A small masked spectrogram model, trained from scratch.
Training: soap at rate 0.0035, 10800 steps, batches of 384.
Rows from block 10 of the encoder of a small masked spectrogram model, named by matrix and row number. Rows with one number belong to one neuron. Each number is 50 + 10 x the weight over its row's rms, rounded and kept within 0 to 99. All counts start at 0. After the name is the row's rms in percent of the matrix's.
After each neuron's rows are labels from the 100 clips, of 14848, where the neuron reaches its highest value: "responds to" is what is common among them; "band" is the frequency band that holds the peak. Only what is clearly more common there than usual is listed. The data: simulated modem signals in the audio band. In brackets: how many of the 100, against the usual share in percent.
# fc1: MLP up (encoder.blocks.10.mlp.fc1.weight, 512x128), inputs 0-127
# fc2: MLP down (encoder.blocks.10.mlp.fc2.weight, 128x512, transposed), outputs 0-127

fc1.246 071:52 64 51 43 61 49 40 50 47 57 39 42 48 45 52 53 53 56 43 32 30 50 63 47 77 56 52 48 62 57 48 52 58 47 36 44 56 58 40 65 54 75 55 49 67 48 40 28 38 30 39 47 44 55 50 48 59 40 50 46 39 40 48 57 39 54 47 45 50 31 42 53 57 49 43 57 40 28 57 50 53 65 39 51 37 21 38 52 50 40 60 54 49 27 41 47 62 49 36 58 41 35 37 41 54 51 43 63 31 62 47 50 61 59 53 48 60 51 53 44 37 57 43 31 61 42 50 49
fc2.246 070:38 45 54 59 64 53 59 62 66 48 59 40 33 50 37 34 54 56 54 58 49 52 55 48 27 58 50 56 57 50 35 49 35 41 65 55 37 49 52 37 51 58 49 57 51 43 58 55 52 44 42 57 56 51 42 38 56 61 50 53 57 32 52 27 57 46 45 32 28 65 63 46 45 53 48 46 51 37 57 55 46 61 36 47 52 64 49 44 48 37 32 37 39 52 59 42 53 42 70 52 36 45 56 55 60 65 50 60 41 35 43 55 65 52 43 53 30 61 66 61 49 34 58 46 40 46 75 69
responds to: carrier: 3.5 to 4.5 kHz (83 vs 24.6); 800 baud (41 vs 17.3); 8-FSK (29 vs 6.1)
band: 2000 to 4000 Hz (99 vs 25)

fc1.200 050:38 41 46 55 55 53 61 60 53 59 32 49 53 49 46 64 42 51 75 70 54 38 52 43 61 45 51 43 45 59 54 70 66 46 58 42 55 37 56 57 38 57 62 58 48 42 45 49 66 42 49 48 66 48 36 36 40 21 50 67 43 54 45 66 51 42 45 34 57 37 67 42 42 67 47 40 53 45 39 66 66 52 28 51 55 49 56 44 42 62 72 36 54 39 49 63 43 40 49 57 63 42 56 42 40 34 56 64 33 49 40 36 57 57 49 46 56 47 51 54 42 54 51 58 43 49 58 46
fc2.200 051:53 41 76 48 58 52 51 46 48 54 33 46 60 46 36 23 40 32 43 48 50 52 46 42 34 44 65 46 67 45 50 32 49 51 42 59 52 53 51 47 52 48 54 46 35 54 47 45 43 58 56 58 58 42 29 39 39 66 65 40 55 52 62 42 54 40 44 51 57 40 49 47 59 52 55 65 30 57 51 40 48 54 66 40 43 59 63 59 40 63 53 34 49 37 51 62 40 48 46 37 75 51 48 49 57 67 55 56 71 50 40 55 41 51 53 53 53 50 80 49 51 59 61 63 47 53 31 55
responds to: 50 baud (43 vs 17.2); 4-FSK (28 vs 6.2)
band: 4000 to 8000 Hz (57 vs 25)

fc1.293 077:48 54 38 47 51 46 44 40 64 31 48 56 44 52 47 57 37 51 55 49 43 51 54 52 64 42 62 65 60 48 46 54 50 51 49 63 52 57 28 57 62 50 45 36 51 53 52 63 50 51 60 44 28 64 61 46 45 44 56 61 39 48 69 48 47 71 41 51 50 58 47 62 50 53 52 61 59 53 55 50 48 38 49 49 44 54 39 63 46 37 44 45 43 92 67 50 48 55 52 55 22 40 25 42 41 46 64 36 55 43 50 58 62 55 31 49 53 49 64 60 65 43 51 45 60 41 69 48
fc2.293 080:62 38 41 44 45 49 34 59 52 33 61 42 46 62 66 26 53 57 45 50 57 40 46 61 28 45 51 56 49 50 53 63 38 53 62 16 64 66 64 55 43 52 46 52 50 48 58 63 52 59 49 44 69 65 51 52 41 41 55 52 47 44 49 55 54 50 60 54 55 42 46 50 47 54 45 53 50 59 47 54 41 41 46 37 43 59 50 42 57 46 28 51 40 50 36 46 51 52 47 41 37 48 40 62 56 43 45 64 56 43 54 43 47 39 53 56 49 91 46 35 35 35 57 38 61 43 70 49
responds to: carrier: 3.5 to 4.5 kHz (59 vs 24.6)
band: 4000 to 8000 Hz (87 vs 25)

fc1.12 079:50 55 51 54 69 42 52 48 62 31 52 43 61 46 51 31 55 53 64 47 50 47 43 51 83 52 64 44 63 52 47 58 47 48 63 48 55 59 43 63 33 62 54 52 51 49 48 43 59 56 51 37 59 54 43 63 46 34 30 37 61 55 74 58 46 51 50 51 50 46 41 61 51 62 37 53 61 39 40 64 42 49 57 32 58 58 51 45 49 50 51 57 39 57 35 17 59 49 53 51 37 53 47 62 49 48 50 58 54 55 33 30 46 44 62 64 33 57 45 27 52 49 54 50 66 47 60 45
fc2.12 076:58 50 62 52 31 43 52 45 50 62 62 48 44 49 46 80 45 62 40 48 54 62 42 43 46 55 45 40 52 39 54 42 56 44 53 50 44 46 56 52 63 42 48 61 51 56 63 47 44 61 40 51 39 35 51 44 63 61 58 53 58 45 46 46 57 41 36 44 61 56 63 20 62 35 50 58 46 73 55 46 52 58 37 53 29 46 53 57 57 54 36 62 66 66 54 68 46 52 61 37 82 41 56 50 58 46 57 60 57 40 49 57 36 48 54 49 40 64 53 66 67 58 63 43 45 55 37 57
responds to: 50 baud (38 vs 17.2)
band: 4000 to 8000 Hz (52 vs 25)

fc1.26 071:55 34 48 68 51 50 52 67 51 65 56 54 42 49 54 63 47 51 59 53 46 59 32 42 77 52 36 47 49 58 42 56 39 36 53 25 49 72 45 56 34 61 51 59 62 46 51 46 46 51 55 39 54 48 41 68 59 58 48 43 28 54 60 43 41 36 67 63 37 41 44 70 48 59 53 54 70 36 47 56 52 63 42 48 63 56 66 42 51 46 54 44 47 51 32 54 46 51 44 53 52 61 48 72 55 44 45 62 56 38 42 47 51 41 59 50 55 70 60 32 37 38 55 50 55 51 68 43
fc2.26 097:44 58 38 50 62 53 45 47 58 33 35 47 57 52 43 62 41 55 50 36 46 42 51 50 42 46 50 48 43 56 51 58 34 77 49 62 67 47 56 46 54 49 36 31 45 44 46 54 53 56 77 37 39 54 61 22 42 33 39 49 39 33 50 42 51 53 56 47 63 57 50 69 37 56 48 49 75 49 61 62 54 39 49 37 54 63 39 43 46 39 48 45 54 40 54 28 45 44 50 57 25 64 39 45 48 46 48 55 37 50 51 51 49 53 32 54 47 40 60 52 64 33 39 39 51 47 43 47
responds to: burst (87 vs 29.9)
band: 4000 to 8000 Hz (61 vs 25)

fc1.90 048:54 34 59 61 52 55 35 51 42 42 33 55 69 49 52 48 58 37 61 49 34 59 39 55 70 71 41 56 61 48 54 43 40 57 57 49 44 59 52 56 69 51 62 46 56 64 59 39 79 34 43 61 49 26 56 62 56 46 43 56 37 72 52 39 47 34 61 41 54 48 51 49 42 56 50 57 52 41 64 47 36 60 42 49 48 38 64 56 53 48 48 61 64 34 42 39 52 35 35 51 43 43 52 60 38 46 63 41 47 46 50 40 50 49 53 51 57 75 51 43 41 62 55 54 37 64 50 40
fc2.90 060:51 66 44 54 58 43 44 44 42 65 60 52 51 37 44 56 40 35 64 62 68 46 48 50 30 38 53 22 48 63 43 57 60 45 63 50 58 34 52 57 50 58 33 41 59 44 52 67 43 47 61 46 36 76 55 49 36 34 44 54 35 51 65 40 40 55 46 63 46 44 45 43 45 62 44 42 59 49 41 58 49 38 60 44 69 57 48 45 49 45 50 36 49 57 68 66 48 50 49 49 45 61 34 34 71 54 58 38 60 47 47 67 66 48 37 54 54 43 56 68 58 50 41 61 47 46 55 49
responds to: 50 baud (39 vs 17.2)
band: 1000 to 2000 Hz (51 vs 25)

fc1.492 058:53 42 54 43 55 57 48 62 52 56 47 57 58 63 63 64 46 56 45 43 40 46 39 49 46 42 67 39 44 50 48 63 47 50 43 52 64 55 58 60 48 56 36 38 66 49 29 61 67 43 66 54 53 64 53 45 45 51 59 64 23 34 70 64 54 62 52 60 50 40 44 61 45 52 61 44 67 61 43 50 56 38 59 41 56 31 42 54 47 36 39 40 53 72 57 44 51 48 49 57 25 58 33 50 39 59 51 49 52 40 63 59 50 37 42 56 63 55 53 56 66 46 37 49 59 65 68 62
fc2.492 060:39 41 54 42 57 48 57 30 49 38 33 61 55 56 37 74 52 61 51 59 44 36 70 55 62 56 46 63 42 67 58 57 49 41 43 65 55 55 52 43 35 46 36 47 54 50 43 56 47 63 54 50 38 56 57 39 31 32 57 46 49 47 65 36 56 55 52 53 54 66 36 53 30 49 48 48 57 43 45 63 55 42 47 45 75 51 54 52 53 45 55 34 40 48 26 36 60 42 61 61 56 32 48 50 42 49 61 43 70 44 41 53 49 61 42 48 43 45 53 51 42 45 68 41 58 49 76 50
responds to: carrier: 4.5 to 5.5 kHz (70 vs 24.9)
band: 250 to 500 Hz (91 vs 25)

fc1.261 055:22 33 44 61 39 36 72 54 41 41 55 55 54 57 60 63 59 43 42 52 58 55 36 55 46 52 30 38 55 46 45 65 50 47 46 35 25 61 41 58 45 44 49 53 50 46 37 39 57 50 50 53 56 59 48 64 77 60 67 54 53 46 52 34 39 59 45 35 55 53 45 56 64 39 52 49 62 76 53 66 58 56 48 42 49 66 59 45 43 65 36 63 55 60 49 57 33 45 63 62 48 70 57 51 31 50 47 52 56 45 49 42 55 55 54 70 50 59 47 50 53 50 47 59 50 46 49 42
fc2.261 060:47 38 40 60 45 47 40 35 56 53 47 36 48 53 61 40 52 60 42 41 54 52 31 56 48 39 60 48 42 67 46 55 71 46 37 55 57 54 45 53 56 69 42 54 55 58 56 54 46 52 31 55 52 66 47 41 12 49 55 44 56 82 49 52 63 49 62 55 50 50 42 49 59 60 52 51 38 43 45 37 33 39 54 46 46 49 51 63 50 54 40 43 32 35 49 53 48 59 49 35 55 40 33 55 59 46 54 58 70 49 55 34 43 36 49 54 65 42 59 34 48 55 62 61 66 52 61 48
responds to: burst (92 vs 29.9)
band: 250 to 500 Hz (78 vs 25)

fc1.301 104:53 71 40 41 33 58 53 58 41 48 54 67 46 46 44 45 51 53 45 47 38 54 61 65 66 51 49 60 50 45 46 58 40 60 47 46 59 75 41 41 55 48 42 33 43 43 55 59 41 53 59 42 41 67 62 39 44 45 50 53 56 45 56 47 41 65 48 28 43 60 56 56 27 55 65 49 56 50 41 60 56 35 35 48 43 54 34 52 54 31 67 50 51 64 55 47 57 49 51 47 32 39 29 29 47 60 53 51 54 40 47 54 61 52 44 57 59 49 64 75 58 43 55 27 56 58 41 38
fc2.301 078:41 28 48 61 70 46 62 42 53 44 52 52 46 51 50 29 47 57 48 58 52 65 46 40 35 53 52 46 47 54 53 36 22 64 64 59 48 37 28 61 51 52 53 38 38 47 38 43 65 51 53 51 43 58 58 49 62 44 65 44 53 65 44 52 48 39 43 63 60 62 42 65 43 72 38 59 55 41 42 46 54 51 53 48 66 47 65 51 39 49 42 62 48 63 72 57 53 53 39 68 30 50 34 52 44 44 67 56 56 47 52 53 57 37 50 50 43 65 48 48 45 55 44 61 39 57 73 45
responds to: carrier: 3.5 to 4.5 kHz (50 vs 24.6); 800 baud (46 vs 17.3); OFDM (26 vs 6.3)
band: 4000 to 8000 Hz (59 vs 25)

fc1.277 052:43 57 57 50 52 34 51 71 58 41 59 57 34 27 52 47 33 65 36 66 51 61 53 56 56 36 74 57 66 46 48 49 56 48 54 70 48 41 49 49 43 48 37 50 60 55 46 45 45 43 41 50 53 52 25 57 32 47 50 40 61 61 55 46 51 66 37 13 44 40 56 40 48 58 61 50 55 41 46 50 43 32 57 45 46 59 39 54 48 42 39 48 52 43 50 35 53 38 39 47 49 47 48 59 56 40 54 71 61 61 59 38 56 49 50 55 44 31 49 41 39 34 55 42 52 39 44 44
fc2.277 057:53 48 45 63 53 55 13 44 29 71 42 54 30 47 49 39 52 53 48 39 52 32 50 29 46 52 41 45 51 42 34 55 46 42 58 26 65 60 57 42 45 63 56 61 58 56 53 46 51 48 47 62 68 59 52 45 65 41 45 60 40 49 45 46 42 53 59 74 43 58 52 60 59 55 50 49 36 41 53 46 45 69 49 49 32 51 52 44 44 52 42 36 52 30 37 72 33 46 43 63 59 49 49 49 55 45 46 51 45 53 46 45 57 55 63 55 47 72 55 61 45 48 40 45 49 51 63 53
responds to: frequency hopping (62 vs 6.3); 100 baud (39 vs 17.2)
band: 4000 to 8000 Hz (57 vs 25)

fc1.382 048:52 53 33 44 51 45 72 53 50 48 58 55 51 71 43 43 63 37 48 51 64 64 39 61 40 32 57 64 39 45 71 57 46 40 36 65 50 18 44 36 54 41 52 53 44 53 61 40 52 52 38 58 49 38 65 34 54 52 59 56 52 49 45 45 46 49 34 39 48 66 57 45 45 49 39 52 54 62 73 55 48 51 67 55 50 52 58 53 51 57 33 55 36 67 64 53 51 45 53 52 48 45 41 38 52 61 65 39 52 62 48 52 27 54 50 51 39 51 49 54 74 52 50 54 48 70 60 39
fc2.382 068:47 43 54 58 51 34 48 57 48 70 45 35 49 36 56 53 49 70 30 57 38 68 60 54 56 55 53 44 59 37 35 36 48 41 59 38 54 54 55 47 48 61 70 68 47 47 56 35 56 41 38 50 63 44 43 72 42 58 46 51 62 63 58 53 53 52 54 29 45 51 55 42 58 48 49 50 27 41 45 45 30 57 47 36 47 53 51 51 55 55 60 56 46 46 32 41 55 48 57 41 50 49 56 54 58 51 28 44 49 32 53 41 43 46 52 64 61 57 37 35 24 49 57 38 58 50 52 77
responds to: burst (85 vs 29.9); strong noise (73 vs 25.3)
band: 2000 to 4000 Hz (65 vs 25)

fc1.54 070:51 51 46 28 34 50 63 52 52 32 53 52 47 50 32 42 42 40 34 45 52 33 64 57 46 46 53 69 50 47 53 43 38 46 35 78 52 37 41 49 54 37 57 41 44 47 47 43 49 50 53 41 54 32 44 53 39 58 48 54 53 50 47 44 64 63 42 55 62 70 41 40 56 34 57 45 55 48 52 46 46 60 49 49 39 50 42 52 49 48 58 25 42 62 55 50 41 50 54 57 68 56 38 47 47 27 66 25 47 58 52 35 33 38 53 29 52 34 52 53 48 65 43 52 50 45 30 41
fc2.54 122:49 63 54 56 56 61 54 44 53 41 49 42 57 52 53 41 44 58 71 45 44 53 35 57 45 52 49 46 35 63 58 51 59 56 70 61 43 33 54 32 59 55 28 38 51 47 47 68 48 49 68 35 27 61 65 32 58 38 51 43 51 37 45 51 56 48 64 59 53 51 55 65 34 55 52 42 65 48 52 51 55 41 52 43 63 60 32 43 51 38 46 48 31 52 67 39 43 63 46 57 39 57 51 42 44 52 55 44 50 43 47 51 70 61 40 49 38 50 58 51 57 41 62 41 56 45 80 32
responds to: burst (60 vs 29.9); FM speech (48 vs 6.7)
band: 4000 to 8000 Hz (50 vs 25)

fc1.446 063:53 35 45 45 56 32 41 53 50 63 49 36 46 44 41 41 46 53 41 61 45 59 49 61 44 48 58 60 54 61 51 51 53 49 38 50 55 51 50 53 52 39 38 47 46 41 40 54 44 51 52 41 42 45 57 33 55 50 68 41 32 48 53 48 47 37 58 48 51 61 68 47 44 29 60 45 48 78 31 52 44 93 53 57 49 70 54 50 45 50 56 38 54 49 46 42 48 45 64 52 48 58 44 54 30 60 39 46 43 62 77 51 48 56 52 41 58 41 51 63 38 45 66 57 63 38 32 63
fc2.446 072:47 35 70 40 63 50 64 59 40 53 42 37 54 43 45 71 53 41 51 54 57 59 53 55 54 58 50 48 61 47 51 49 44 36 61 42 57 51 70 56 52 48 68 58 43 61 74 38 51 43 46 63 49 48 44 61 35 85 57 50 53 60 39 35 52 54 48 26 48 51 51 14 61 42 34 48 46 61 48 31 48 57 54 42 46 37 66 60 60 46 49 39 46 42 57 52 58 47 43 48 58 29 68 60 59 53 59 51 48 58 36 54 49 51 52 57 57 55 52 45 38 50 55 51 49 53 44 48
responds to: burst (98 vs 29.9)
band: 250 to 500 Hz (97 vs 25)

fc1.408 058:58 51 59 49 31 52 49 55 40 60 48 51 47 51 48 41 51 48 56 64 58 59 40 29 31 44 62 53 53 37 60 51 56 49 55 52 43 54 39 50 62 66 60 50 61 36 60 47 62 40 34 56 22 44 47 44 58 41 47 47 31 57 46 52 69 65 37 27 59 42 41 24 58 45 49 61 43 58 47 51 55 44 43 50 56 44 56 65 51 55 43 56 67 38 46 41 52 49 35 58 69 44 46 53 50 52 47 44 30 42 58 55 39 47 57 52 56 21 38 39 54 65 48 61 37 42 42 61
fc2.408 056:47 68 51 35 54 59 64 54 46 33 59 58 53 48 56 37 55 52 32 46 54 28 51 67 54 38 53 53 38 51 40 63 42 63 40 67 44 35 30 44 69 44 32 38 46 48 44 65 43 60 61 45 50 37 50 46 43 54 56 32 56 57 55 38 50 49 46 51 48 58 47 65 51 62 62 43 50 74 56 38 54 52 54 43 48 59 44 53 41 47 44 55 47 62 53 38 45 47 45 27 47 43 35 52 37 41 65 42 77 50 47 44 39 41 42 46 48 35 55 44 72 55 48 56 49 52 70 55
responds to: frequency hopping (59 vs 6.3); 50 baud (43 vs 17.2)
band: 4000 to 8000 Hz (59 vs 25)

fc1.138 124:61 43 57 68 62 55 39 28 46 52 43 17 44 41 61 63 58 46 60 29 51 51 29 38 36 69 53 56 33 55 40 44 53 53 48 22 56 48 51 51 49 62 52 67 47 36 53 46 64 41 46 46 45 44 59 42 53 46 46 60 48 48 55 49 57 59 64 64 43 55 65 63 46 53 40 55 41 58 52 47 54 46 35 40 48 60 53 48 35 48 60 53 40 49 44 50 30 45 43 50 47 48 52 39 31 50 41 71 47 49 51 50 60 40 38 45 53 53 30 38 35 38 60 44 53 47 64 47
fc2.138 120:52 34 51 56 48 57 50 45 43 64 51 46 55 40 38 68 49 47 60 59 35 79 40 44 31 52 60 48 55 45 47 38 81 47 50 55 48 48 52 52 51 45 52 42 54 54 42 45 54 46 56 44 41 45 45 50 53 53 64 61 46 45 71 51 47 60 53 49 53 43 58 51 38 93 50 54 39 46 55 50 53 57 44 58 68 59 57 50 50 44 64 36 59 37 68 52 56 55 42 55 34 47 44 48 67 55 54 42 60 50 45 66 70 35 53 48 64 60 62 58 25 53 40 55 46 49 52 44
responds to: burst (65 vs 29.9); carrier: 3.5 to 4.5 kHz (53 vs 24.6)
band: 1000 to 2000 Hz (100 vs 25)

fc1.61 060:55 55 51 52 53 44 70 28 61 22 47 29 59 61 46 50 47 55 52 56 60 55 28 66 47 53 49 67 57 52 53 55 47 50 34 47 48 49 36 41 51 52 48 45 44 37 58 47 55 35 57 37 44 29 38 37 71 58 43 41 68 48 37 64 47 59 49 67 64 56 67 65 40 38 48 55 61 51 72 51 64 33 62 60 62 40 50 39 44 59 50 58 38 55 57 43 53 52 52 50 48 41 59 44 56 33 46 45 33 46 55 49 41 47 51 36 56 50 46 52 55 39 56 36 46 35 46 54
fc2.61 060:68 43 41 57 40 33 27 49 56 52 58 50 69 44 51 40 62 38 52 42 62 60 49 55 49 65 43 45 46 51 47 59 45 61 55 45 43 61 59 42 32 56 47 66 61 51 49 39 58 40 52 41 60 58 50 29 23 61 50 52 50 59 79 55 47 66 52 36 41 47 42 55 64 65 46 40 50 68 49 47 25 61 43 36 54 59 47 47 43 46 54 48 50 41 37 42 51 49 42 53 50 46 38 60 40 51 50 73 38 58 46 62 53 36 54 54 54 56 50 44 42 52 44 70 58 55 68 38
responds to: carrier: 4.5 to 5.5 kHz (53 vs 24.9)
band: 2000 to 4000 Hz (97 vs 25)

fc1.99 079:38 74 55 36 65 41 73 41 53 49 52 49 45 25 48 35 49 56 37 44 46 48 63 48 58 45 70 59 42 58 48 53 54 56 29 67 54 39 48 49 35 54 41 55 42 54 37 62 38 45 67 36 45 58 56 40 48 53 56 49 66 47 38 58 51 47 56 48 64 59 54 33 69 54 40 51 51 44 55 49 41 40 25 55 37 52 44 54 31 44 51 69 39 57 48 45 50 45 55 54 31 51 54 48 43 35 56 53 56 50 64 49 29 44 25 52 43 44 47 37 55 55 44 42 44 42 49 54
fc2.99 088:51 61 41 59 50 57 31 64 56 51 60 50 50 50 60 66 51 53 52 49 52 31 60 50 45 54 42 55 55 35 49 59 50 49 75 42 54 52 67 46 56 61 48 52 53 56 53 44 47 42 59 55 39 39 52 60 37 38 38 49 45 30 50 50 63 35 37 69 36 63 54 39 52 45 48 57 70 39 48 59 41 36 53 47 36 31 75 55 59 45 38 40 43 52 37 31 65 59 51 31 48 55 39 52 54 51 56 60 43 32 57 60 58 45 58 49 33 75 56 53 35 46 32 53 47 44 58 54
responds to: frequency hopping (58 vs 6.3); 8-FSK (26 vs 6.1)
band: 2000 to 4000 Hz (51 vs 25)

fc1.255 072:34 51 43 42 47 38 58 34 46 25 51 43 56 49 43 45 53 46 29 39 59 39 64 47 33 42 42 48 43 50 49 54 48 51 41 70 36 45 41 47 53 33 57 32 45 58 33 47 53 34 49 61 39 40 52 30 62 51 43 59 76 51 42 35 47 59 43 55 48 64 52 30 47 36 50 45 51 56 52 47 59 77 64 69 44 56 43 56 58 44 52 46 49 47 69 50 55 63 55 49 50 57 46 45 39 53 61 34 55 53 52 49 40 40 49 45 65 34 43 44 59 59 40 59 49 53 35 33
fc2.255 077:54 39 48 42 37 50 57 52 54 28 52 48 51 56 66 34 63 52 31 47 58 51 55 64 51 50 56 58 43 46 57 55 46 47 43 30 46 58 45 58 49 54 63 68 51 48 62 41 54 60 39 46 68 30 47 71 60 62 55 44 68 48 55 55 46 53 54 36 43 48 53 57 65 49 50 53 32 60 39 56 41 32 50 42 34 47 51 54 48 72 41 54 36 57 32 46 51 46 48 48 78 33 52 66 66 56 43 59 51 64 46 29 34 62 52 50 42 44 45 32 47 59 55 51 57 44 58 60
responds to: burst (98 vs 29.9)
band: 4000 to 8000 Hz (63 vs 25)

fc1.11 098:64 20 66 58 52 58 46 64 46 67 69 34 37 41 47 58 32 52 50 50 44 59 33 69 55 56 38 65 49 55 33 53 47 45 59 50 53 58 45 56 54 53 39 48 52 48 58 55 51 48 28 58 44 51 65 52 42 74 51 49 41 72 72 40 43 58 50 45 52 58 49 47 56 51 56 44 48 64 60 43 52 31 59 43 57 66 48 43 47 60 57 33 58 64 41 59 54 52 54 52 48 37 46 32 54 41 43 30 58 47 48 53 64 33 53 39 52 45 57 59 65 46 60 56 38 49 48 58
fc2.11 091:48 40 40 53 60 46 37 31 44 41 31 58 47 56 46 44 45 58 62 61 43 54 42 50 65 63 46 49 52 55 63 38 57 45 59 36 65 44 69 35 40 56 40 54 50 48 44 56 47 55 58 51 48 55 49 48 44 23 41 50 40 54 46 41 52 47 59 54 48 62 48 69 33 51 48 53 49 27 46 54 43 57 43 41 52 62 52 61 56 49 29 48 30 40 40 43 41 56 41 67 21 60 61 55 60 41 60 55 57 45 55 49 47 62 55 55 54 62 50 51 36 40 79 36 58 58 68 40
responds to: carrier: 3.5 to 4.5 kHz (74 vs 24.6)
band: 2000 to 4000 Hz (81 vs 25)

fc1.283 058:45 39 51 51 50 43 56 62 45 70 47 41 54 53 44 65 60 44 62 60 56 51 33 23 38 63 33 52 41 50 49 52 52 46 50 59 35 56 52 69 49 54 68 59 58 40 44 55 56 46 42 52 39 58 46 60 49 51 40 54 34 69 47 38 50 45 52 40 43 48 44 27 57 59 53 45 39 53 46 49 55 63 52 55 55 50 56 48 46 72 41 46 56 28 44 62 50 50 54 44 94 61 67 55 53 55 45 49 55 47 47 48 62 46 76 55 56 29 56 42 53 55 52 47 46 58 44 48
fc2.283 057:60 32 53 46 34 50 30 44 42 48 63 46 46 49 58 14 43 52 54 47 60 43 42 51 37 43 58 51 59 39 48 58 49 50 55 32 58 64 70 55 34 62 49 70 49 57 61 57 44 46 36 44 61 52 45 63 54 50 53 49 47 48 74 55 51 46 41 49 44 56 47 50 59 56 47 44 44 48 45 44 50 41 53 52 52 54 50 47 49 50 37 35 50 49 45 52 54 52 47 43 49 35 42 56 48 42 58 69 79 54 53 37 61 50 46 56 58 76 66 42 34 43 65 60 68 46 75 45
responds to: carrier: 4.5 to 5.5 kHz (57 vs 24.9); FM speech (39 vs 6.7)
band: 4000 to 8000 Hz (81 vs 25)

fc1.188 120:46 44 54 46 67 59 35 62 56 55 50 38 55 43 58 53 39 64 87 54 40 59 51 42 58 47 42 46 59 46 60 54 58 50 72 53 59 52 60 51 46 70 57 52 46 52 43 64 59 41 51 42 42 61 53 43 49 37 62 64 22 38 56 65 39 31 52 52 56 32 40 62 48 59 42 66 36 43 39 40 63 46 35 37 66 43 51 36 54 38 53 47 56 43 40 60 50 44 34 52 35 48 49 55 47 51 56 65 51 59 53 56 67 50 51 52 52 55 65 50 44 39 52 40 45 48 61 66
fc2.188 098:53 62 39 48 51 50 55 40 59 46 54 36 50 58 41 49 40 49 54 55 67 37 44 59 53 66 60 50 42 52 52 52 40 45 47 64 55 29 36 45 67 42 34 48 45 47 48 63 41 68 71 41 37 55 50 52 62 48 55 48 36 22 27 65 38 27 46 63 54 54 40 44 45 54 45 46 60 55 49 52 68 50 52 54 29 59 34 57 55 51 55 59 52 68 59 43 41 46 66 58 28 55 42 44 51 39 36 37 38 54 63 47 47 51 50 44 43 44 37 56 69 50 36 53 53 53 43 42
responds to: 50 baud (44 vs 17.2); 8-FSK (29 vs 6.1)
band: 2000 to 4000 Hz (57 vs 25)

fc1.372 078:36 51 44 58 68 57 29 70 63 52 50 60 53 44 52 58 43 55 66 55 60 50 46 61 65 59 61 44 58 34 46 50 46 47 71 38 50 62 47 56 42 52 34 66 32 38 40 71 59 50 66 48 54 49 56 57 59 52 42 54 29 43 59 44 60 49 55 50 53 62 47 61 45 45 32 53 39 37 44 35 65 54 40 38 51 63 52 44 46 53 41 66 45 43 42 48 56 53 60 43 34 36 40 62 55 57 61 57 55 49 39 41 50 47 53 65 37 64 67 57 65 37 44 34 34 49 52 56
fc2.372 070:41 67 47 51 49 63 61 40 56 51 63 67 58 49 48 61 50 60 47 61 48 45 43 52 48 38 45 43 47 63 28 44 47 59 69 65 48 50 29 56 62 39 45 52 52 43 45 56 63 44 41 49 46 47 41 33 42 56 45 68 47 45 44 38 58 55 41 54 64 47 59 29 31 51 38 58 56 56 41 57 60 56 49 42 44 44 64 58 45 35 51 59 51 50 62 42 49 45 56 68 71 45 42 40 27 53 41 45 46 40 53 55 46 38 42 45 61 32 66 61 79 60 65 52 66 54 43 42
responds to: 50 baud (54 vs 17.2); 8-FSK (31 vs 6.1)
band: 2000 to 4000 Hz (53 vs 25)

fc1.308 073:46 60 46 50 52 43 48 48 65 48 48 51 36 35 48 51 65 39 41 52 57 48 42 70 60 41 62 56 42 56 70 51 49 27 49 49 34 44 46 58 57 55 48 36 65 40 53 56 36 57 43 49 52 48 61 39 47 56 63 42 54 57 25 61 41 61 36 47 54 44 35 51 48 44 59 57 38 46 50 47 41 67 33 55 30 32 39 46 35 61 41 63 51 55 37 48 54 45 29 43 48 54 35 41 38 45 51 49 54 52 67 61 43 75 31 38 68 55 57 48 36 70 43 50 55 45 51 46
fc2.308 071:43 37 53 47 65 43 71 60 50 64 32 53 52 54 49 66 52 42 37 61 61 50 38 45 42 51 44 32 62 45 23 43 43 60 56 52 49 64 66 50 64 56 70 46 37 47 65 44 42 40 39 48 50 70 55 57 51 56 38 47 62 54 42 47 51 39 58 23 41 53 52 43 56 50 53 52 38 31 41 45 43 33 48 57 52 50 40 54 57 58 42 48 47 28 58 45 42 55 40 61 57 38 57 47 70 51 43 61 46 56 46 35 44 54 61 71 56 48 51 50 48 51 37 42 28 44 60 58
responds to: carrier: 1.5 to 2.5 kHz (73 vs 25.5); 800 baud (48 vs 17.3)
band: 4000 to 8000 Hz (89 vs 25)